python train.py --model="multi-label audio tagger" --dataset="synthesised imitations of 52 everyday sounds, one a clip" --spec_augment=false --win_length=512 --depths=[1, 1, 1, 1] --widths=[192, 240, 288, 368] --bidirectional=true --beta1=0.9 --shampoo_beta=0.95 --max_precond_dim=1024 --steps=4700 --final_lr_fraction=0.01 --warmup_steps=230
Rows from block 2 of a small multi-label audio tagger, named by matrix and row number. Each number is 128 + 32 x the weight over its row's rms, rounded and kept within 0 to 255. All counts start at 0. Numbers have three digits each. After the name is the row's rms in percent of the matrix's.
After each channel's rows are labels from the 100 clips, of 14976, where the channel reaches its highest value: "responds to" is what is common among them. Only what is clearly more common there than usual is listed. The data: synthesised imitations of 52 everyday sounds, one a clip.
# conv: width-5 conv, stride 2 (model.blocks.2.conv.weight, 288x240x5, each kernel summed), inputs 80-159

conv.10 101:194166105086105101160171112158195069128113143119101105114126136097139123088180110073082124149101160180116085161135054102092142160091207108131135189116149077145128148114106136084131154130080103106198157077150124127200160115064128120089123129
responds to: church bell; signals

conv.110 098:130047111088135146099146134137107082101104160130140124081143143177152126052090087093082136145141115177186115196110090090135134117110162104102131142105107113131109147110172127091135097054159119075148110124137071118139105099141114127163101068
responds to: muffled (low-pass); rumble

conv.143 097:149142121085091115130139091111185101132132134129103160122057143177131122032105133144113112124156133133131108156111089092174111104061096138087152116167167112137130099107131155128085089102127135155089142079142082101168103177134157131152121134
responds to: people; coin spinning

conv.100 112:151091175123095152133195139121089171146138123129155125146177124134070170137153126085155075129143189151077154178095106111122113174107061126129173178171141133206110118176088165140115131113073100150112179216151125086100227186175113111117073149
responds to: siren; signals; meowing

conv.3 096:154139154151083037142114086127128106107196112109150143113115129129134148146120122061125141122120154110104101124143135113114218147156086165148061122106111144220127132115126136148135158075157105091116081141145129092138055109109097159138114132
responds to: drum roll; rain

conv.211 089:043066174136094110088117137058103111109185127118148148125135177057137149160152126048167127136140168097135090102106114111138182078150178101092081075070133144106115104163105142125145202105142136149130132120174134114165120127170110153184136155
responds to: pink noise

conv.175 098:150167143183167117171079119158210116078127117150120087118164129227123152146083103134139129154171132118109120144128136116119131092116106086182138104157161096166141156122168112122152156173111142168130150142087088151134225057098140139102138178
responds to: household

conv.121 092:095170131155132142158162123093145121110110130151083142107093064143102114139105160171080090126106146102068128094119098058167167094166131100142120161128156128136160159184124172157149129106129119156140080115119165110160079086142187140096133154
responds to: nature; mains hum; wind

conv.89 095:105081166134155104151083101099026154207131106082118109089111101121113087092085091138158176162163178107131091137166139139113166166144121138106123114147151111053137118101139105112164093140141196141145146158127137133100108161163103137072141143
responds to: machines and effects; explosion; laser zap

conv.286 102:130136157109134091052145136101130126116126130153114150088156152151145214087145151102160137176058195080106127149149122135192133073106162088060101081112189137131158127107139128089178104155135144086157138150088160112151170156147107082152135141
responds to: mains hum; reverberation; text has "reverberant"; text has "room"

conv.95 106:123155135138124145166126195186135118166123206087073109106134136081104137165155139147082141182101114198136155091123085127123123135180154113135198149188160150086125142142134149158119090149097148126099094167126094111068157086156154066139100139
responds to: animals; mains hum

conv.102 098:117120144124126137113156091076108141158068109116156149113158154140174132163108125090071118169087131111154129138111121112099118104182129145147148095099119121164131110112111074126122127113116148133136157140158109121135129094165064155122106116
responds to: signals

conv.88 094:123088128083126158105137140123140165132165082119145112207176139185145118184151153158089147107122163081150144103101159147082175106091144151116150133150154135130135129121144116137170168133060139111106157098133071118153177131141139162105114152
responds to: machines and effects; clipping; text has "clipped"

conv.70 086:181167112117136062093145120140120167058150195075155121125097148207084123063129114135082067144129108187136087179097112099132142067118127136150086175115115140115073166143123056115097104134150116118096115145170136169116074096129147137071148138
responds to: coin spinning; rain

conv.264 108:097118117107147119219099123133129135137136093111138171105101151111135053094190144070160142115135117112139120176162144098106198121092094131189157171130123209167139129104113141103148150117147120150175114033143146168148189156085117163152143088
responds to: animals; meowing; thin (high-pass)

conv.157 105:135063196203144143136090131115146103110152096166159145116129139139206190091159126117121129055255069155093121133067114130141175116103067140124146124075099160168108128145085098125132145134083183097150124202146105145158132118139126200133140138
responds to: household; doorbell; meowing

conv.248 101:128115142102113123135105139160203161128104172127138120086069131069126136177077082115183112171166168131136143104166124117114176118113082115177188157142083079130090139091166126124147169145109107132181130135151150110181149159086122123124139139
responds to: crying baby; people

conv.131 105:095080136116113087129103130174154158121232136085156164140100111114089144138061163121150142125198165144127113100111141124064089114106066175149139109134182128196115131148147128160161142139096131109103116199145123115128127189161100097108120137
responds to: music; drum roll

conv.13 103:139124146163131109105152101149123172176074117093126163172114131110104093149167140186147084128136203129121123097114100155151140111114084179117153152125113092199122120160160148132096126144115131102125112190225090103168152116078138164142143091
responds to: siren; laser zap

conv.45 090:129131182155134090096109155131146137141142127122127162130150085141112104149160140101137118155076128118143172162076122140130108097189143078079168107140152127108107093107161036076136132100163126122165145166086164095110152120112113108148071158
responds to: mains hum

conv.241 106:147097158155083108134177150113054149181113084134120102166123160102196167139051104125147123104147126133142168134130135124124158139147104155082115107146075104130095149142134120169081117132162150152144123174094125142093150154176107121087130190
responds to: creak; household

conv.72 099:177145109140141174218165135080128089122136133097114131061112130169125158212126156104128131140050139172142103141115136136122091063192116126101141119145138074188172142129148174136119119124152128102117200127175116076147143120123099104156072092
responds to: mains hum; signals; whistle

conv.213 101:168134129095160146149155098121142125156129122151165110158181085132099140095108119092148177139112142086111153130166114158119113131092109120137150134098137153149129117103124153195119154108095141100136124149090099164073122113177111143158116160
responds to: engine

conv.132 102:141197121097114151116095140122196109156074130141224144068049141122083099133128091158156151213184127122130092109087120104097130130141127124128154105101166096099134139122139127128172126078078138097135173102067149133142156092102122141127121125
responds to: household; doorbell

conv.137 105:086099166139142121113085139134219154100164135087136175137094151092116132167111121130156158119067171101097153120143142135158089121105155153081077151122120113161161138132147157158154138158116090136168146116138100082115120142125142115106116100
responds to: people; chatter

conv.118 110:122129140166189051111079202143108130136106092082139098167168051072156109103053119145135106160131144130132101127143124120194133206134178112115140103118122140167134106132126101117141119134128172080106135160109163125088092107101092132138097134
responds to: machines and effects; thin (high-pass); sawing

conv.48 096:145136137158156154205198141069151083130096149149147144125085099112101174126109135120186112087116089118097180142136105091153151110097130080138174130089142113061128128109116103148183143120114124124108077080119179131186147133148120131068119120
responds to: animals; howling

conv.280 097:151102128210163110206111112139135137101144107120086084192073175124119103075113116117117133093156108167143119097158088162071070148117106133158129124157073169135143135127142123096164197116099106151118085134148127125158125138161109109133107116
responds to: muffled (low-pass)

conv.188 106:107061105109202082144096195136096168143110117127107100129162124089109107161127141179102135152109178127194086157081136152203138186139163112103163116127107109147166152114139124141137105131128163100186134150129190053106096156078111121172089121
responds to: thin (high-pass); machines and effects; sawing

conv.225 089:109131101081071127138139109105128046140133151154097119090124158130107171130120109123154083181171136158094103102171177131105096139159154156077169115105095180161100079137124143093164178138152137092151206101079086110100095145092116097166142101
responds to: white noise

conv.229 098:092142138103126107061165154096106152105133170161141093047119101189140068185214130199083094097133142114076123180097136146127121113148105119117123113117119150156144166167161143123108126166176150108156149094117091135125102146103179157103078170
responds to: spray hiss; machines and effects

conv.247 098:104194109120117111183129169134223071140136095149143073149149109120121127147095133099136108233046114114186168143158099158127172191118129122120133181141106069150151125106030098134171080102153125066132183089121117122140092162127083118135098181
responds to: crying baby; people

conv.189 101:092127127152097070108098137121124157156148105027129152158115118098161119163164089186108101102133192166116133157128122166110138104141219126104226161126186081081109163111115115122093199117130120071115093126116102078108155130069129080135120095
responds to: muffled (low-pass); white noise

conv.226 095:116136102152076075152132110120164092066113096096131125153140146148141130163182145140141164100165103163153097122160165140140195053089226202150140086132146087063115121096104124107084181116115155145138126114148134134119154089122172138083121107
responds to: white noise; muffled (low-pass)

conv.251 098:133200120165128134137099146135081193109160185140146138105174117094102134158104113100159137106179168130164111055173156195102139180157113090140148105125173152125126154152073158138100150163187083143160111082055108142123134052122112188064137137
responds to: laser zap; machines and effects

conv.192 104:127164154158150159155137138169150067133138176104147135182125182172154146159106100141138120128130162149156178120087143090167112058192161113118145127105124116128133112178159114160141144065151120131159136145126140145075082117131135122154173089
responds to: clipping; text has "clipped"

conv.222 102:182062115102080148107130080168073121127123159103143133113107126181135084131159131154163157105132148161123159123123157136091143216070128150222196125125098143152117104164125146131129147134108161150124092167163076134157153128078142110107161088
responds to: hammering; clipping; text has "clipped"

conv.65 097:087144150186120074149127116117115124127175069111142160104155183102133111118136172175138116102152136170219178149138120145117099094219255119072121205112126111108157164078170106093096110085133133141161144154153174113060095107089137135122188107
responds to: mains hum; animals

conv.197 099:120129071115104110125112113110236104173123127164129130134146160118113140100204126135129142196217072114152163123116126093120156133120057108222077159120134146201141153157060129086154138095084120086115178119093113171156167150101161189148054180
responds to: crying baby; meowing

conv.31 094:108077136126123105091051138108118136099103127139135190107149113147139193151080189152093102097174122153170065144175125099108094167210226130079142138114143147104110130112087110110121137164103088163089132159163127133147151130124130117122104157
responds to: pink noise; animals; rumble

conv.115 112:147082162115114154187205116098110140145171158142142139102171150133104082127111128115142130118137163119101195159176104117161117127170130156165104175088131135114127092111116107136179136106126102122151116187083116165115105115148089151158123105
responds to: thunder; nature

conv.96 110:124119128144197205085101142177116153125086163174185115132140143135202099087143099093171151116132131144141162165151184150107105139092155130144206104189123176119100116130148104122167046167123142126133140153126170175073113110159150138065138098
responds to: signals; siren

conv.216 101:224116141128106138159150120144143145141134163169149059108170098183116086124161158087114091124075112148096135123108117153161128111071143138149098110111097093073097124100090113153135135095104140126132102121131115093139087058081164138179152107
responds to: helicopter; machines and effects; applause

conv.122 096:063151128114078142124131113102156113117155086112113075105133163128094130120197118151112148108205162230093140093114177142146119158124071136119119143114112145095141190141083119131116120100163154138155143081102139130138099159171129076152135131
responds to: people; animals; speech

conv.21 101:090145118181134129110053178130079118096141082149127163104110114095142158166148143104123092144160140043107142084180098122085165174140055098127102082145146101052113138141123116116166086088121170172119079111166125140135153116098170165115129123
responds to: car passing; fly buzzing

conv.239 103:119184145126124101090146155136139097127120085190089098125123137121124100081148110103132093110108146159159098150156042095118150070097109151154123167130173142159125157059147144123088128124103140152169156124191104106121161152141152077129080104
responds to: reverberation; text has "room"; text has "reverberant"

conv.206 099:154065162060057124123121122121082145100151112124112049153113169185087103162081160097147128172135129137107117157122153191133125104142146129161125138068119140116056126105100159115110173064130149092095172105142129154229173138116107117176124111
responds to: pink noise

conv.35 120:200208133142143116255091154164179080131064164095129154130131119135091128131141146103159153054063134127091129188081111161176120143153150128107159135091137107113128133146189137100136133171124146149135146118157124083162178151059155114102164091
responds to: melody; music

conv.177 100:082161159149126103169142103138157153107105141129082105137131136115088158130095120110115123115121092096105128120191127197061106063152129125138132133130164129198134130131172158163145190096143118075104178125115062134101104137128110110125094107
responds to: group: machines and effects; white noise; sawing

conv.67 091:080147105114127185170103107182170125143131160125100111154137166149196076065082135072112127167129107158152083125095083142119127130050148092144138127196110103106120063092156106149172122122091141133164126108120122116158117112203170115170124126
responds to: laser zap; machines and effects

conv.66 084:118084165163151096105129184113101140160133139091146123187150114106114138104118139073089106102114172126172132105137179114072141041085146162149062125126109080130102164100124137113121134091123151127067163109142100117114072093151052185158160119
responds to: machines and effects; electric buzz

conv.97 093:174167058128108105122151130173109111089051147069082052120058129072133135089114139146132144173106105140171058180154147115140166130172219133086102203091141121125127084155134183074113144108131130092149138140144101135166117147120134166110132136
responds to: muffled (low-pass); rumble

conv.8 106:076110131136118149155193147149132085110141132095166138127151143180120108112100141154109143119106093112134153089120095086108137165113123137170062168140122135152151084148114155162169152154117106125129111166169111183086092106170073084111143070
responds to: thunder; nature

conv.168 098:108123194118144157165128146149110077123222178153100188069117158111125122212132154164164130167119092152165174172121132129073095138089144154088089146152127154100099115160172125137135099117123144112112051132160105100123126143107112144072086095
responds to: music; drum roll

conv.185 091:205106081068110152053111141129111154206142085086161139146131159111134094180072114092154158102112141062170094093129093170099190132082045146154100132140129128154086114128127099131116099181160156140122133122174122108182123173167123143164116144
responds to: electric buzz

conv.250 107:143108108117102157144097119189114102114192138108135138107093140173074110167072114099123140121168136116145184137155100089108164093166074160058102128122227123102096077129162181111139141159168109100153147090123162119137114160146123139176120093
responds to: music; drum roll

conv.69 108:157086115105131171122085117132128165128124185173091131131125161149081129129140154151134125101147133156169072164150131114144070120133146124147123167169086121120132154159130100137150076143138094124167140120128103158157161186151126097128141089
responds to: door slam; footsteps

conv.204 105:130148145125151130141113130091108127148158128133151114073099141146055113073169134088138144214144183141118098095058135112132171102108107146121114135068104160144130172132140113159121124073104169094165103171150157134147082113141025107111127095
responds to: howling; phone ringing

conv.227 103:131057204150136118091135177105126128166136084104165118118148121191125118146100113130183110113083149169126145142090102133143121146170103134101183152079085159131146107167166063155142178113123173083147128187166147122122225194135158165139095091
responds to: mains hum; animals

conv.128 107:130159096122079140101103141172100094134102138108159103180116124142135113173176154102099136147147151173088121170177104135149089149111142065147235172153134161216162115094182162162109107100144097159087129106075137102102183131170212151089113069
responds to: signals; siren

conv.176 107:126100115173172104121129111138190101068142109130130142139070128151141129147141156129111183084089144107119131107117131125165100083116086113195031119142077108242119107145128110066158167096120095126105091132139141080130165155098164121151104142
responds to: crying baby; people

conv.147 094:059165109130165167120143150172090155144074172115144121121149094116095119162109115123109106119082052199147179164098103148132128124115170089130158132223086077142114107141199074138113148135145168125130118094183153151091129151154134100092167117
responds to: thin (high-pass)

conv.182 097:099177105130146107159103094132211109120137136083148158135139113055105120089190112165095150147113099171109123147095135150125119076097131130156137177091113108255139117116115140135178167092155134137089134108120142109115091149074206106095141132
responds to: people; crying baby

conv.260 086:151186094132127175102119094084102129120072133127104143153148150184093144143109153157047097144155144085153075117108141146131120153223147108146069167170114161078093093172123137116162120096137125116111132086085134106163139075121060060117075122
responds to: pink noise; helicopter

conv.178 098:157130122184151093158133149115101119077092090094136163140090180118119113083107158196119148141128150202177117141118147166173102160134147096123082162127123124136165165119110171111045135101087065193105101122136110086082066112121106194163124126
responds to: muffled (low-pass); rumble; clipping; text has "clipped"

conv.237 111:137094110137113165151114141087102137135108191104160123116127070105117186189164142079150144103074120056188101153114141125129165147176101168167201126143131116127202130139129138106083174134107129110133106181127142147116170139151189114130158066
responds to: nature; stream; thin (high-pass)

conv.205 098:093146103142172167213134127072105148111165126143122085085139152133106138174160107115103105136148140126129091174164064122166141087125096139072105124134127130030113134126138132121115134124069137121143134095104139116155120140182155130122143136
responds to: laser zap; whistle

conv.4 094:147174085097099115150163120104165153144122107088165136153158085133139145118125113130133174135125070176150143218128127124106110121142233133095094207137120135056100123111136119056166162108154096094119095119096158134116141090125143079112111133
responds to: muffled (low-pass); rumble; pink noise; text has "car"

conv.61 110:190119110112147112195103077148122115143134113117143108119126158249098140096157120123100125141137141240172161077121121135138114145147130128101115119154116126124137149093145156095105148086113156111115174151094087139119115102119136127085175116
responds to: household; muffled (low-pass)

conv.107 106:205201121149149119153094139117185129099182153163131137103128082216157160121102151141084080106144142166125164099124110147102190081122114124149096101137164179218174134144163144165128119113069189135172131182172119120098122114162138160156153137
responds to: engine; machines and effects

conv.24 099:127142140089154095100129105053112101189152062179151129130088146178160135141227131145077170126102121106148149184102139117130146110111156140090036097118131093152161056181177139101135121061118130170116156141128172098116203079148130162148177203
responds to: animals

conv.164 099:151113117156143155172032177124152142095126121109125098143118104113107223134095153161115113164213151129152143071153116141080096115226082123119179083147154125124156175166160133116103131091161197100125139189136086119155105104101133165159170149
responds to: muffled (low-pass)

conv.113 092:155102136156066095182157133119113110093113122115144129138136162090117116105052105151157087173119171178116125076150088076117143166184122198080116084168089169105128109101105140127113101137095132094140092126108117122199068094153136114114132156
responds to: spray hiss; rain

conv.125 104:133089150085142082141132125120064098170119072087146126134129148122158127129094098121133148096150156119147102107042115126138125142159059097099133147121100146138146146140153115166163099173147143132163146158149137158145156209193085114071088157
responds to: creak; frog croaking

conv.244 100:098228119136114121120118115161127110123106143082139107136109127112088162152119085162148150127089115110129131130151219125156082119107079132133147105158110081198126152149123128107110164096099109139112146171136132135088045120170115133144137071
responds to: machines and effects; whoosh

conv.215 102:160115134144154095119146139070089148093174119133105118133098098153144123161111109151124121090116136155106093126159136081144130154082140141075038148133121157076094121146158156123131106097150099136141142110123094096106169128124094113122116154
responds to: animals; crickets; thin (high-pass)

conv.230 085:189122109153115157228118111141176073106096128106131143069135149128166109110117099068105119120077126221120193082085097187115124086124197111060066121113108187097099142126164121118112126109109118138172124126148134135117111174160161167117136111
responds to: helicopter; machines and effects; pink noise

conv.124 108:064250118116120156158150137073214084163135164157154083129133103135093163119164086129165123152145144121137127134138094126114106104083077113171135178100149115234117163099143130090115096097121142135178101134134111105111113108109130093130142110
responds to: people; crying baby

conv.170 103:109138192134115129139120117078129179162114145129103109114123134114101172130208105079166133136255182084140087159110093147114134143153104126217116159157075158170129132115146167103148105127117173122152093140144165117139195121108181149180155085
responds to: signals; siren; howling

conv.252 107:197077133099161120083126112153126148060141148106096096140113127111192096155088173151149151114132153118146060094127196119134154212110065133163093130141124082148127121123115090102116125184143103132159124075146134140076096156046144127151140088
responds to: thin (high-pass)

conv.92 108:120198159092063166153106159142126064125111152101145094166110097116091186138088183131080128156112148134145108081128150116107099165111065162134140152129149116106133147100170105128136073093113090151099118082167117143155141165109147137161110165
responds to: animals; rumble; people

conv.14 077:229174131145137157099139117133128171134099181157163142092108161236076117068152108175131124146091082180142204097139110115104142092118128084142102116114127177130116141166095157131121094075113111143137119103092116121119091157185162121160124203
responds to: coin spinning; drum roll

conv.134 108:123133112139098163133171106158104134125138139137117088101160103146127114086135127072103134079141132182144155108150107133162108111155166114168100107117053074177165104113175152092098160094112159110151174209124135112135151175225120089143132081
responds to: siren; signals; meowing

conv.191 100:098098118090130116122132100126138116092136187179141163095146135143150140099183117159124113069106142081118141097116128161146186120115030136218077129098148145168107098164139110146110141104091144128121172146129097145171065092179153167173113163
responds to: fire crackling; glass breaking

conv.221 107:158167138108108062157124093124108137090128162114154093127109083147122145093112127104162151137142135091085083132111142127096095191127066090137086095076175163092115130130139129101106178084093159097138099164178156201149050138094079121094154104
responds to: reverberation; text has "room"; text has "reverberant"; typing

conv.136 095:099120138103164152139130175172106101155117139138092112166168131115133151116142126138089158079098093068139148116143149121107161083092101148130115099155101147104111078156134144148146051125176133167134153127151147130153112155172125155105148129
responds to: melody; music